Weights of a small masked image model: trained on rendered solids tumbling over patterned floors.
Rows from block 6 of the encoder of a small masked image model, named by matrix and row number. Rows with one number belong to one neuron. Each number is 128 + 24 x the weight over its row's rms, rounded and kept within 0 to 255. All counts start at 0. Numbers have three digits each.
Before each neuron's rows are labels from the 100 images, of 14848, where the neuron reaches its largest size: "peak on" is the class under the peak; "top examples" is what is common among them. Only what is clearly more common there than usual is listed. The data: rendered solids tumbling over patterned floors. In brackets: how many of the 100, against the usual share in percent.
# gate: MLP gate (encoder.blocks.6.mlp.gate.weight, 768x192), inputs 0-191
# fc1: MLP up (encoder.blocks.6.mlp.fc1.weight, 768x192), inputs 0-191
# fc2: MLP down (encoder.blocks.6.mlp.fc2.weight, 192x768, transposed), outputs 0-191

peak on: spring (26 vs 0.4)
top examples: spring (35 vs 9.5); cube frame (25 vs 9.8)
gate.116:108105129153101120095115134093119113112116124120127151144147077125147154139128133138180143141099139108164104108153144100170183087131075102140117155141156126131072164133107093108146129146161116135087088137137132088141121115144097132123140149167135127131114109149116113127127155131095152166163121168108092091116107131166144105092111163138136136118085197136123110130124135180141149123124125141112120167093134168100130141123115077129127126112078098135152133135102121157130119139110166128148150128148127161144167165125128130170122184147140121126116096107134133102176142154116166135
fc1.116:127106113154103095064129117088121120115160141108131157120104087137126123129114157148186129138092141132179123133141133091162171085136103092130111129119133134111101159137102127117160116130156122135110097112124119093131154135162093158141142155146144133152095089129110115086145170152121171172168150153129110128129158123140156117078114163133150152107118202114087127130123111146144131139097104177137118159124126145138132136119124090154124127116075121158137128177105124133115137113094143125174146107137158125157152171139117172157150157135159135132125127101120146112174145157120150134
fc2.116:122133163139130131125148143174144108154111140128147090118106150111115114126112112107110131104143123125105146159083114173096085200113143182113154086132124117137145097101143159134120128127080098140146151128122125141151129128092165105138118121078132137101125141086128148133111121157130091107114155110155159196171130089095128192151117120144155136123158087081123116141140116080139089149118128136148132127161132094160134117105112173137109133134167177128101122118138165112151146118132110117103125079117116097104117121120101128081094106130103157118165135141113147152110109120110142129

peak on: spring (31 vs 0.4)
top examples: spring (39 vs 9.5); cube frame (25 vs 9.8)
gate.692:130080164116123098150133154094104123107153118146119150105117110075102148137096097113153134125121147115135161114137116103099134086090078091095167110148107141139111151109115103124177114127140102113152078132152139118118125150124135128138160136112120120105150105102150137146147128118111104131167094167130148106169196116185172150144133160141147117113117107152185123122147108145132147132143132184093130133096133134136140144106128145102125122146090092130158138161128106114155135115195176102109140150124137149109125147098141139128095159162104117114108135101143153125175135127174152148
fc1.692:110150120116112102129151133172135146131148122141123128118143149145124093138104139102132165125086109132135121110147128084114110163141075132107153142137127052129184112115152133124142126148128118116111137115114084160141116136113109102156113138139153147120119156127124123129169147108107129105142148173168138160144128140096117096079091119094144144084137119116105133099120165133128114087125159126152115070178155101149105093146124156155085112115147132086160133082108124113126152088155123090150138141105125093122131163145170132163152165074112126134096162142157144085125120101157099138
fc2.692:135119083123137113131145104142109137122111086133122178115127156122117082149093138132105168090129160135169120116159139120140127161127148128127146086128132052127135150104178160099153167125139102131143119165139135179145155152118171129135128138147115148139124136134133153136110122106095121088130143127129141136132123147160111066090142115139127121143137149137125131100145132139113093104118185143137111111140130117180118145132109187149130155129134137127167171071105117126134150120188128125122149191117146116161117166174132109121157140103111120145056120138155163105152131127118129151

peak on: torus (47 vs 0.4)
top examples: torus (56 vs 9.8); count: four (47 vs 23.2); largest object: torus (34 vs 4.4); chain link (28 vs 9.6)
gate.218:136159157140147078125126118115087125104109170143134104060126159122104100158130084178128149118103192116136090121155145118098124126176115132172155111117140127123148162145117127113151154125141105111111160116121103120099149152120157142100163085142116130130145141201123156092137188158140114119128137120127139147099112141147130139137116133138150122164113145135145112160131108168136139127114145137131105161115109129137104126109102164091139091117156097149097119093116108143116140117155115128145145083107155126131090159149133133152119111156139139102130105168152139093098197072125141140
fc1.218:118109104115111159153142126131153164114117126110125135173170095131121154104150200076099130123132113170086165163133131169144140168100166167098112140159086114139158078147117097136132150102094148135097132134117157138123115124105114101110118189109134159128119114093099134123131134141139153168126125138147155125153150107118151113076142144109137141130153129150115096120110125132094144118121120161121163128123135122130143119127099090168083128118123128104169145169144139137128119083106093131122108175112119130111160139113183135124167138113091125147154117151071137159150077127125114126
fc2.218:130109102138092146131147118120107130115113110111115146149130109128111175120147141067090116129171129161108163157147127141113139134095147128124124151137104096132146087146126110127137127099110101123073156125104144173118127096117160063135118152123118180148138120071093136141134109128139118137121111182133133117157130115138115128114130176113109135121156122088108094115126105128122114089083100129143134089114114099103178081128065134172102121123108103092120104141159166135103142094098112134075138121139089103079113125103161121112128135120150106121127142157101146136148068143124106137

peak on: cube frame (39 vs 0.3)
top examples: cube frame (68 vs 9.8); largest object: cube frame (37 vs 3.8); spring (29 vs 9.5)
gate.342:128114117125157150132132149091137165170141103139153129132138179137127154120106068134089095131108122098127124133172104149095151133161146126105140098128115134171138101116120096085117116114145160133113150097073089128129160125128157098124128181144157122106167161123109123148160151122119124103152129126137153142116143118132170156150096147148130116146115138123084134142125178134132145185145149152123153111111141122145135120129092123122143112148103155073170125106124130138165098144132177101109104155112161109170109135183121129085149166139139114131090117110091152116108101123105153068
fc1.342:107094107134123132158109108173122086074117172088153138130137077144165089105132150133159134109139111138138138174099141129142134117136117073171088153123149138071128127136113130142139102131136143131128134156124178121130094113136108148140175104112111116108089116171131155157122090122119120136149130133130113101166173158097117148096117112143112101130152102110174178156117100171135114094131170099119113158156129120109144119141110143117098128174133144153106111137128129108107118134099091188120143114145076131133109133108113145145117123105138143137170163144144120128179121115127124182
fc2.342:163132119115200155153123149107131129164141107142138172105112161145133157141126143086115151129108156127125134149153116144065128168148127162125120092136134121155137123111104070138111117095165142145151140087120094138139137129141155119132146171125143124125113110144104089090138122116124095110167113145125153159171114092109159151154087130151123141140132142146092136135146152131161139183142119125124147137150119093133068122138110081144158126154110133087175117121128112120131124123150138117106051166149127121124117137160168116096165170097148116137122122172097130114123106159101124100

peak on: bumpy ball (34 vs 0.5)
top examples: bumpy ball (42 vs 9.6); largest object: bumpy ball (29 vs 5.1); sphere (26 vs 9.6)
gate.358:146060094131103152147132137106131099108146152103176170152063178142134114133140150137133133103117140097154169088100146128115139111118109184130115118172123137100148126115137130127150116110139137135138091143154104119109140123139129089092118123170123143137114102171126124108149148110146148129109131100109112111145147111179134159139101167142128136091104109132169113156156113134130158101117110116098143121095116128121115147093139099093127095098111121157143122116129101098150124144152142152095147123092122121118139148132134136152165127124106136078125093168106096161209124104155181160
fc1.358:123136072105130098116177130152122109105118151138106104150114176127150115120126126139132111137117138146118072191141093139141100142198105098118116152090130100149126125129115144045112151132083137090131133122118108139153126095126121135135120123151106146147130133157151121167163146126109143166137124110111158162096132137125088126125113111132120105133110134119138179127154084137093111121115156143172145082149093124160096158159143182118140119143148123087179157167123144133152139121113119122140147125114173145148128134153123117082127096117149149161112094096110119152123116156142086122
fc2.358:115077088143090102122115104163090141118118165127084095166120144114134091134094105117145103104095109119100098118146118157144109125155123135127130119135107103139104156118111167097128140135127133096098127181153146126150103115182111119115124106156091107127119099155148145117105135120143150116161141103112160146100145156136118133147146116121105081154131132137096142114164093129087109129111154115163130094135126130118081143169160106140119183104130165120172104150117091126126103115141104098116144173119152082140124156155142102156111097100130113148074127138101064152123155141163139107

peak on: bumpy ball (26 vs 0.5)
top examples: bumpy ball (38 vs 9.6)
gate.418:090110119106098131118142134130120134081136102099150132104125152146099085117132133166146117103084108107161136117164130117112110123115125156126137131122140127152113161138124119155150144151128098078130131159125114130172172126168127115117084141153160091108147082101153130113116092132151140106132123148103160108164135104097120121135136130131174185120137131155135104143132080121142137108151133119092099145111131144107114157109149136152079115138158122118143100066136148095111152134119118097126086182150146098145091158159093070121132127163147135181155123138107166101147164157168150146
fc1.418:127173135096129141099085093109086133122089096141139112116121135127109116122141132158121133124135105130111165092133134126122113147127133145173115137105126131133147126106122124131147082091120146102112121174135156097099146117153097144095115069130138098112134120103150131141141118143109129147118122177098100129149114115100115089144098136112144116157161117140158135143115129101090113098108137108116107103126126140078146109086163127129102164159150108104160121151161157089118122131148094137098121084140168142135149145163151084144130134181175124150153123181060118094154184158097097126
fc2.418:125145124124124128139096128103145133117137111135121112112141148129124162118112133119156127102123118142161109087123122113096120101146141164131151147090140121166111142089134066097142119142144129090114134162136096112146147135153103144117096125128155121107152086083128122128120120194133079161160140153112121114067120133133121111143107079116135118165140106172143125120137150161121118138164145122148096119157110100139119120117108107175101137129153114050175102139158141152085095128117105122119105172159137104137095156148103087115146086122155124140089111147123144095127193104090159137

peak on: sphere (29 vs 0.5)
top examples: light from the right (50 vs 24.8); sphere (37 vs 9.6); egg (28 vs 9.5)
gate.635:095112069125117138122152121132118098076078135131134152089153115131154139155150078111119112138114110092145096107111175135113128110151144169103082110102151142145116169150117121145118117126136129154124145129136151132125104150123128134163055168097101163146127152106090159131112095114139124098116114134143125107133098078132119146119146128100111107144108161126172118120162107155144128096133158101139160102136122140133116085136107172136102075122106150166121080148141123135125125132173135120087141124097127147133113127118124146073185095137129102152128146138108113126128127164152194119
fc1.635:129176158129116102116114121106113130166130121139121119125119162101116109108124142132128170089158155126141137177150085139136111113080116109134197128137147117099139080119131118118137135124152149091136101139139146122115150087104120085131172096134152130117144106149162142124090126136094112140114148124097117172135133172112103165104147101155152152134146103128096114125123149147123117139086122159146116162130155099111133136133168093119129129118139121110174170125163167163130169133103106116163133140123126127104132110110110099173070124127167123097096111125187141124143116109080060140
fc2.635:126122098144123101151122163077131152137167128157131099122138128137130084131138116121092162118158141136153118144139131129125106085082136110131123132125140083092108091099117169141134151149108128077134100122114118140133140122140132086138141131150091115123126147108139156151109134094163114129108138100115102132140146150130127141122130095132080117151147071130137091127101117155100138124126179156112167159120147091132138113105102098142145124112092098159145130156168133137122132128130121146125157094091127157116184090090096094104114100142190137145125134141174067140115142133083055140

peak on: cube frame (34 vs 0.3)
top examples: cube frame (53 vs 9.8); teal object (39 vs 19.2); largest object: cube frame (33 vs 3.8)
gate.575:137164114107130156112109118197110076194128117144136086150089138077134120121161119146087156075132145134182129142135131152158167118093142110100124127127136118168117127134140090092135138093176112127135123126133094075122167120156123112127139141135153107109088162135169099132131171076131153140163125156135120122135143116129151160147106136096139102160111130176129153112115122123152106153141110143142136137148184116148116115167169143071133134132159151138134154119158109129121125098125151143109086127141153142127142163124160135132102143140104139156123116116114127153100166157109121116
fc1.575:120146128144141154170121128132158122076102108115152149128134120158117146132137153163178117154142132121152119104136113074118156106152138162157114154151115092081141133123149138159131154105142123112158149114081167157111146113112157168177121136134090140112102109127096132141133130139114100105105157134175143131168133147144051106082138135140125158119108080117109063119147131146112139133112141149133141162135122126136123077123143090145152110139125155133082149144096095128087114118124098140152193142122136126121130100125125137118113138118163081133126138153148132105164105103075135094
fc2.575:111117093148113161159137117148104084127098136134144127106095152128151112111153123152157135123138149110178112123110135118166135105113133132127094139179101120127151136153107102119122110078118118104147136092134093112150156114145167143147166143124133119110074147129176100112130149136127151107131177129155125116156108143115101142103110091122130149132088084094084150114159158118125107174147163135157134148101162116180091082127139104078135138132143143142091143148149085133092124067093132114099120135113156140153113131093144148106095174164124120143142148121132135157105133120082106094

peak on: spring (27 vs 0.4)
top examples: spring (48 vs 9.5); cube frame (45 vs 9.8); green object (40 vs 18.4)
gate.458:179084131101102126141167174136128074125159115109150157078125097091165159144114118086117126116188164096113121161133091133117153116098130121076136190136076140157198128138124114100126130099147108128119130143130122130126168123122183116099117111117142161116122145155106122117149143099119108126159149124131098159151140154153107170120143135130088117109146122114134129132122119139107130154112116132104094107119089146147137133140115146085086114153119150136122103180144107094118162152120134163080130101139138104137123109138128145102131133094115114134164117154181113146112129162110135148
fc1.458:145135117142146113115110145156163136130121151160143154122137106118163179119109163121121065142130117062131121162098094135139140136108130097119136155184101115142171137125102117075127115127167110116122176158119125175135197094138124137114122135139133152164161126158119088083108113146140123099133118090124111140109171144116148103173148142126144180111111139148137152110135122168121182153142152154108122120136146120159089125117108125091095107155129160088122129148153125124128129133149136116098142150128115108163109101163116170115121102099131119074145119142154111133122169116090134141
fc2.458:133116131108098120139114174112166115113158119140132156081115103136098182122129137131105152143152162159137104125123129135139121098142106112105146125139075100095140135163100120145132143130162188111141170127150146114173135129146134117131115096134122106140140124120135163157143148169133149138112152160144127113149166155152101133120168121132123085158172115133125148134129119109138119101130149122132143110106101117090081109126130116093128150166144134098091146084125168096122169097147175092179162131141128146115132110181119078104176138143133115170139111126146108135190090167131102142

peak on: sphere (45 vs 0.5); egg (25 vs 0.4)
top examples: sphere (50 vs 9.6); largest object: sphere (34 vs 4.9); egg (33 vs 9.5)
gate.664:184104159140134127118128113139151070141130126128143107125156109106114137108118136117129128112126113160102126089159169072161133176127142163161114144143110144134144127138097113086130134108134088095149133139152136114141133163161112113142166109099152170145108141133149128149131155134124084159130133155151100104106146147134105122125144135137106128126112195138138152147147153111124105119120159118162158110120179132141120113116098130172142129160143151154131188125128098159077145116152161177132147124125069131066108174145121119141106111064125111111123104111160102100161117149126145117
fc1.664:121178165170115140123122109126152142067130086111143167101134172127092134146120149150099125132112113129101116077140167126098136178124124145166112154126108138120139152084128142123133112128150111113128153084158128113098128109116161120132143169116153138149122147098128137130139120135137096135112125159148125120133118131135125180128136146086128131127145146129165135086161138111121094121127147109179107060135131107095144091135071133153188089100133159100152168166131102160132140145143104102128152080081114148115125164141142085153115136149131085120115155102142140102127086113121124114
fc2.664:141165186146122165123128129113129118125104118139166167141124129116092140078132165160103104143130133110119115117141163140132114136155128166143136164111079117140192145121119149126112122131156141121124117147103158160128099135124090112119167165126165140152111124082141174184146131166103084116141125153129101124131178144160122136167146154129146177140127134123142122131159139106112143121153128136173156090128166139115130127148077080143149087102109130155122152146111100139081158179159132109142106129095097110155115156116148116169102143120132123102164111104123144090119096131130104113

peak on: torus (33 vs 0.4)
top examples: torus (35 vs 9.8)
gate.573:102119118110139128094130122160093136156137143128119104136116146119140146147162132108109155122089124187124112121158105116122152116160125086103108112121158100146088126136113113106140139168127164160129134107103136101135152139077105132123127148133149124131104162149133100108123103125101133110097061152154108122137090095112156134108091162106132125112105117098087109136098109154158127180152101128150103129116113146121152101153127128114117124141086147156095117125118180123129066109060134148100145087160158108094149142150130144101123115078188147111126137158087120145115180126121128107
fc1.573:098123111118117172118136137127136117137135122156109165141133119123181098170173169125106117120147141113143152093192101140126144167141124095120113156153128108111101171121131140104102148103133089118142115148160111114095129167145100109143129119123096126162124137151143119146123115143138127100090108149160135111102147163192091163115147070160137116124094106143149119123177094153110099155085109105134158161110125146133111149139111102142087165122127159125130131137125129091166151043120111150155147142122136126123107156137131147138103135107124131124133145076154144092114104173123160127
fc2.573:115144115129148058074181121179133124156109157124154094139132126103136135156185104133125182109123127149137092123089123147099131119148162139122106122119125152142134147120077102110166120155100123116156146136110115143139113137133096139111144146091136146131144125149079131112122119131108162121144116177138076126111105126154136142100127158099145125137109125137139139153110120148189162174170103120127122117122128095169131102167111128109103121122093148154154153115136184143159071114091107150115124103142142112137106128130158157107125100105154088160166148175124111118120146124121158151

peak on: cube frame (41 vs 0.3)
top examples: cube frame (66 vs 9.8); red object (39 vs 18.7); largest object: cube frame (35 vs 3.8); spring (25 vs 9.5)
gate.215:134087115082124122112132165142130146167103149127169138109083142134148129112101101140104140146164141108120108174137131164140145130150126115122170132128099135163147119112145161135146098138097131116126149123114120144137166150165116115138178129107116143149169146140151117130135158184136077103151138166070141138137152139133107141152128100190149127145164106146153156104127107136124124103143140134137149162148170102126113110140134134153141138095133137114108175090108150165150139084184169109090162153130148099096165122167149143164134098115124126139148116097124086138091096138129173135
fc1.215:151129124161155108165151153162106106089112168116110193158133129139083106143118066111109128144126123125141165138136135140147097111135140177125132124105162139087120126119131119146122149152148137166159101175084173147090051156144129128105136112129161138126102124115139163111121107105126147110113122097141107129122128127135158134146146164176136142137087125132121086120126081130140122138167115159106089117151112161122151136135112100119130152140129120157137076154113080120127048154097114158128150101089121159135133117100128143136129131110158144139124135146124117137133120127125072095
fc2.215:123129107121133118118099086113136129176214126103151095127170140132159098162157157140136117117100143151159156113107142141107098139099100108099140093112129143149110120133110147084149113121081092121130161147164073126150157144124155161122142112113137127106147136172111127114152128115157151168137099111179131139140124122168111161119140165110105156122127136186109119166160150139130109128107150096143143140146127121149117151098124181082123118124153137106143155142182146119133162094083107147125152144139134142169114124151113142102108131127093116105133160136170140121136146119180163128

peak on: spring (39 vs 0.4)
top examples: spring (48 vs 9.5); cube frame (32 vs 9.8)
gate.196:109173123130116134144122178122115110144099115116085108145133124121063115142134137111114106107151102125152108159088096171155077125156159155157088158086103126149150122165100105161158165095155136134128145107074146092094148113115115097097110171122167180138126137153145099124153168131128176134139118132120112116127094127128129133125132138144149081134132143118137111138134110108131137094095196111137096108171164098119154098140123090134135102126162155095082109132104127125112136120100138129079113123164138137142126120143112121122156151168156163146119121131099133135143089137129131149
fc1.196:131121128149120124123151101133121160113151167155120117176096136109166138092120125111167184117146157149112141108150121151161158136134090151074109094137131112121172125109145114122085159088132124106150123154087106132100138107076087123149117103104093120104124129116132127161123103113126145163122149144156144101177108139155132116094142126119140120105131164120140132142096129136135095155116095129180139147076095117144095112121107137077083154120092146142129141105134111140098125137107080128140165096132152106153135175122145108144134091077108164102135085112172148149118158132119105117
fc2.196:121121121102115076169167133131116124114127117116060102194157083115112095133115119123116087139156106088144145173135122122106143145177130108154141157124148143111139148137093114121138106132122094142169120111143164125132148132182116129128146140183162144118101124144139107142161148156171137091115116145109123134130121153164110124144120154136096122113173103132104142113154116155094147160104149158141089144133137124186139104153121089160155113151150089101059162179121140133134143138101137147092124152132097168119124110095146162144135128125145095133102139117119110134166121113136117130

peak on: bumpy ball (40 vs 0.5)
top examples: bumpy ball (45 vs 9.6); largest object: bumpy ball (33 vs 5.1)
gate.170:147145151135144142143181127110127090123152085117194128117120143150120155155124125124169119099102117087125176099120169148132109116106153117127159113075165150143111140107105109122139136173135132094130094137110121154103106124140154114087111104140149120129090060142138145096093153123131128165122152118143125158136096130083130103122094159156178146117167140129152128131122097127098163151162098143139122132159135131127132128126135137130099135166132153183124110124136120147090125159145140144037088124137127100114109107139086178110117131115122162116140133087115148115133133101128135115
fc1.170:172112166139138125151128137162135115091130083135157117101121124105073147151098139144149117115133091095131149127120177153141125137126119163124143131082136128145139106151113111117122122135151139132119092166100117178130106141112136102145106101116133133110110084091161131118146141126139108120154164096157150124127059143117115112102101127116153147098157167098155124129112084144099169105180135144167119100115111131097126114099101142100108122188125121202084116142134116143113084129129122135076091118122105099123090091123117159127108144092135151092134161098142129107125135105131136095
fc2.170:100099153108089145174114139086141130173139124137105126139132125143138186125079094164148141128150106143098148157155151101142164164102162157144114126150115089084126128145136138163143111139145173147150118110107137116114094127169106158170155128160155168160159144148117069123131122128132119139144073113128093121125147141140153085109116097129129112137140142132115117111073150089150129104117148115148144131100129079164129145172107143130093154158156143170142120110121126131107135140150107108151119141103107153122123125130114112080192108142114126146096152151166107108112132128115091104

peak on: bumpy ball (62 vs 0.5)
top examples: bumpy ball (65 vs 9.6); largest object: bumpy ball (50 vs 5.1)
gate.394:109120149144112135118118150097146121113158092098132121124129143108113165143129102110113144148122108096130159138125117140103120118062120182145120164122096152109169121187143111176146132133169111125129105140113141168127134086139115147110157135095180152125177122073128114143111098126102134114135149154142100136133126119131133119103166118103136126099167124084170114146140133158126137138112148182122108093096083142139154159134117131093078146147108162116116127138126147089122108147127109142109118065142112089138132098109167150146148138162113129125165123139128130108133086157167126060
fc1.394:120127150120118123129115148082148114127139126117142144122107130140128163107108143120150147171096109103109165152127100115147126132124125158146138133135129159108141128168126093172161156132147125105121107143081103168104118124144120121132121135118155138142177102084117112104124074118120134085135168150129094127123136139113162118105148124108138123122184119089134094158114142124158134093113128138141163094126064130121172139112106146107081101134097127084137116144119140095110111142149142136103090090132100099137159142188140178143155139189132112176135133116126114102159072158173092099
fc2.394:154153091153131147108149127162127139140078156141100125133127097133120115095136171132134123121126164146129069144137138134139129141125122097106126138139139123148111096082127126099098113088112136130095151122104148112170152129115085119157132125178090131125087057154142146109127176143144125129148141114088190112129147136141165112137116127148154124132099150189140126083100122064141102132113158141134120132133144139168126130101116131143153122097115109115176108104130128169124164150178157091144124148100117144105108082151104108115165108111134112136095188112110121126115119148109136151

peak on: cube frame (28 vs 0.3)
top examples: cube frame (42 vs 9.8); chain link (33 vs 9.6)
gate.504:118113109133093112127135111133126125119167131107170125122170145166164103130135129136121086103107120097112114151091121134141155163146122112111108130134150145158135088135128137074124111168136136121168107128130113198114101159132153088156108156153143115178134143106082135106147108157090150094132155177130075101160129155127085195164129102152118145109126143122125121119146146114078138136108139120134121116153142124106123115137119079150131150125136172113125131122184096159150150109134119129110161166176174152135122078142149119128149116120181114127132091156125102134110145137131124106
fc1.504:106107146116136145136100122093142119118105142154119091147119103093097080150131119119095148135138127128132137118182148096162120124108090166154090146121097106099106140107142177182143119146095121139142109079135126099075092150101139151108135135094149117117108131119142159118115137102123142161116083097097123155123151099177172078105141114077128118151141110150105140160122134138134116146146086164141129086114154131129097135127112152114112101113146110149150088160085129118106104141140134107112121080094114119108125188131131140137119112112113150125069149126149136111149107077096146141
fc2.504:138146131158162147144131147140152126122096133156145122132092107155124113127123110123125134129150119110150157106164118090136101111106132143146115111104126145133140132112168166164162131134134123066103130117138087090145102111121093181140159127110164095116103146156118098114108113145135104136131095096101171139110100108162118114108117115106129112115161132117126175151157152142124137144105119126123153103114127158127103115133167166111108047133131095174155074135114132100115102125104101129099104084133113101089111153088131118135113141056091124062130153104125151086118097114119137145

peak on: cube frame (25 vs 0.3)
top examples: cube frame (50 vs 9.8); spring (37 vs 9.5)
gate.264:131112103167120176137099116108098148104149127089174118178078174136143163148169106099149101110138103144117124164111112145070125128098111128113115140154156155104149127119156139143157105120124093104161123100099123122158127130171102098110099121109145118104130165080131150100124092165091118151113176113124125124132124099157113092115140117155132168105139152142156157109158117119125111113143137106082157124125117127157119146148152129152111119118126153077132117180124149135135096113117137115129146125098169100155140109137065111131089146129133121100089095123160120182097144127110117125
fc1.264:096101198082118132150113101149122147101112154130090116087121111144161098126105108145099130173104148146179099096127095138153113112104117126103134104089097152129127109173151141135080171147113118151134154153163120119153115117123139173136128158091123115104152121168140116104125122112101134128136137161173139081137122126121123178164163137138143068121137107139147130092118143145156100133153122103097101134110085123126140112172163168138145131061126171123124107108118172141114103139123130113128143110124103143129162128078147121139124100140131125107107149097107119122109157153151137114
fc2.264:128163112122143144151180166116139150161146110143118156125129164109146150127118106110147096105123119124106148144120132096091115148124113117141108130154162128113120139108120086087142092087140161140063121071144100166128150118090124121136123117176146093171108135110150119165153097130168142148107129110114126147092107136111113103054087160158123169124088144120112135154118123165113131109084164158131162144146156117143133086125121121130144103127141061129124123156150148117086134162141158102131155157119153090102108128136099114102147137159109151158147155143111144137124102145131156127

peak on: spring (33 vs 0.4); cube frame (28 vs 0.3)
top examples: spring (41 vs 9.5); cube frame (41 vs 9.8)
gate.126:115127163120107105096156153106108153137136139132123166105085117105133149087140157128080080182137141127151104107140128119109111099160109118156136156143118097147115143142146110144149154164186111149139132126154138133123134122120117139100136155141123149119094113140148114084116093146143161102154125096158127192087170118128121149113113127160120171148124139135140083129153133132188150149121101127147098154118122139092156155123116123136085131137077104076126144128135131131181172109143154170159095174134137108137110109156116111087144139126082132126159129105109119168092116141127131094
fc1.126:172123156108119145141109081162177130123144116125112123080155134118110103119116146131108115162099093136067168135130116142088140134140109131091151138119100168100127123127152162135092123112116103179139132111095125125164143111105185154110115135117085089089116135112097138137132176113138118140135148180133100087150115144112124094134157106115165108112152162134155148143136156109086128120113126097134117068131119106150078119128178127087137099099162135127148101120145109122115123145112143165089106115128108133149129095113157151152145130131175126154137108155124114100138132148103080159
fc2.126:136156122107128185149106106115138175116170096119135138104118150107076123138138151128133138117143121138123126097111111129127124124142084144157101121146103137140131146099126136111097149118150101115131118119133109148145136147119140100132124135103080094180086107153130117147194098123131136138127160162135130053144138136136142132091114109109130102132113132102123147121195107156166119146105128113108110072134126126171051126121172125120121140125138150079102115104150071083070112128144121141107111130106175097150142094125128147139135086143125139130134112122093120115095136169120099116

peak on: bumpy ball (41 vs 0.5)
top examples: bumpy ball (45 vs 9.6); largest object: bumpy ball (36 vs 5.1)
gate.501:176161138134117175111130106131114105153167098151132163108141174119139115156119095134149117132159141127138166107125116080162142105107129133130116115107147104135132095174168132161163123124123131120109145128137170104136172118154118099104097114118111174160142153075125117141131102118143156127106131142106143147127142124112151116105117152114115131142165135121172073171128112167157111077111149140133091111138131177121148149128139096144111136101107138162125145094151141111161105191140151123115124084160096160091108121133127123113140128192131131121146091107108109155138160091147135077
fc1.501:148083097140152108115142097087109122139128103178105083149175081092090182092165118102128125128087147151102149125122082130104131123133134160177113131169149126127094114107131129060107134119099070124092148091115122118134107131111101140163147118126124155106110135105117132076148097163110146148115133095107107121142072121124139081107163129167152091148118129121126118108116167134143076136178153130167142109143139101128105126143100157147117135126128134102132133148154142149135147093076125158145121146122155117154126140154114124135128108105128155135104141137123121136154095148149123137
fc2.501:128130131106098174127112153157088112124117166113084155120120123110135124115127106136135130172158137134136086122098152137123150163126092103068125100114149144131108145136152168135146086127132139116154155136090089118187168134149169147085118115108105131134146141195154172136115113130140137121132151112125148140159160100182139129133126109110117106104159094141108129144160155167145091143124109130121140103078127100187112157118153147111135107125158126084135136119128137113117173129136074140113189141117116103107170128087148116140132156119101122135124108114148123116113180097115143125

peak on: sphere (31 vs 0.5)
top examples: light from behind the camera (53 vs 25.4); sphere (35 vs 9.6); dome (29 vs 9.9); largest object: sphere (27 vs 4.9)
gate.85:128123149154139115111137164110145130137130151169182156113174062143129080155110137136134206107118148122151135061132125107153113127128152107107133103111155101128163142105158167143130153081154110090124137110128122119136143207106119132136109120142125120094122117105113151146162116160135122129132109105167142136144169072157130150132177103103138127140138117137104165126130139156124123151150130151172134143087147118099140089134156146152155101145123113171132088137170103128131157128144133137173091115146117082122119123124109137112158091138133109131129175140128135098110136124140138136
fc1.85:081117125141140132155124139094147155116140147098104130159151114147123161126120117156154144085158127154135120089139134109142127128170133095123115103165137163084124148127150155137086145163116131118141113107134143157135124146145120131145124110087189087146121082090146133098146083124110103107158105129106165145157135069110092169149157109126087097157151127121119172130127131151095125129124129109182102148103147098123163085109116107144155125126170117124099094111144089119153126096143141153124116096129116168130102127143120152146144136137141120166163140173152131100103097086175120100
fc2.85:102147130119158131138123140138118153107119078138095128153119166138145161111142104148167082101141114159115129144126155140117141116128149100157126127179110172133119124121145141085124162166086138103124101128120162159156140127142129142115134117119175122170158091112166120087136110133065100110134137137122118148136123087118131136131141089109096058151151161102084169128073130129131116139136123136124115156099133073165148108118116099134132132089183122133089140088102128145149121126129116149134126120132147129177112134124128146132180108110098116138153108162119102132126082100172106094

peak on: spring (35 vs 0.4); cube frame (25 vs 0.3)
top examples: spring (50 vs 9.5); cube frame (39 vs 9.8); largest object: spring (29 vs 3.9)
gate.381:121131108122166123134121154127173140091105088130128117133134111122145158128156109131124128090159121135121116127125160129120156131136170136127159135113141126115131094140113135088129123100146141133094147145134111137127144167187116069153102132121133136151100155083140151148086153091136132133181125128041148114064162146099123157133127147129153143138103139097153103133133151144110129155089167136161107107106129159071133114119161126113145126134071138122141114130164121139165105144091162088081123125131137133109172074141119117095153136149131138135142161132145144125127076102157100141
fc1.381:103145136082141140112118163113164157124108091149118125121156116096176112156190115144137113075176131141168107140102154119091123111097130138134163159138159136147146083144136130113127105125127106117138161151156106130124131106198118135148158128109141151118101137108129121104128144103127121173164122099053148135086165158099155138163143125171143176141101122116152112118147151140110142124079161137137135134103138135121147108125108126105153110136090165105137128118139138143176116146108133104109122148157116124100126078127106141101172117125134151125108158131093099086108102083132124125
fc2.381:145158096158133147175118118121124112105167142111170125120116149101092147110061137109123172165146162126083131070171137088181157099128124123124119122138128128077090154131137125135128110147110128136111133117143127133116144132084124124121121107142123133124151155155175111152141142132094127110084115144194085144156114102168149138105129103103118083111131125161151131095106108126126121145137118126137137129155129130161097141120108134140145171109160138136134149160096142157106159111140130160188162099109158130176106187128161150130097148130149094102132107128157155144125146151120135115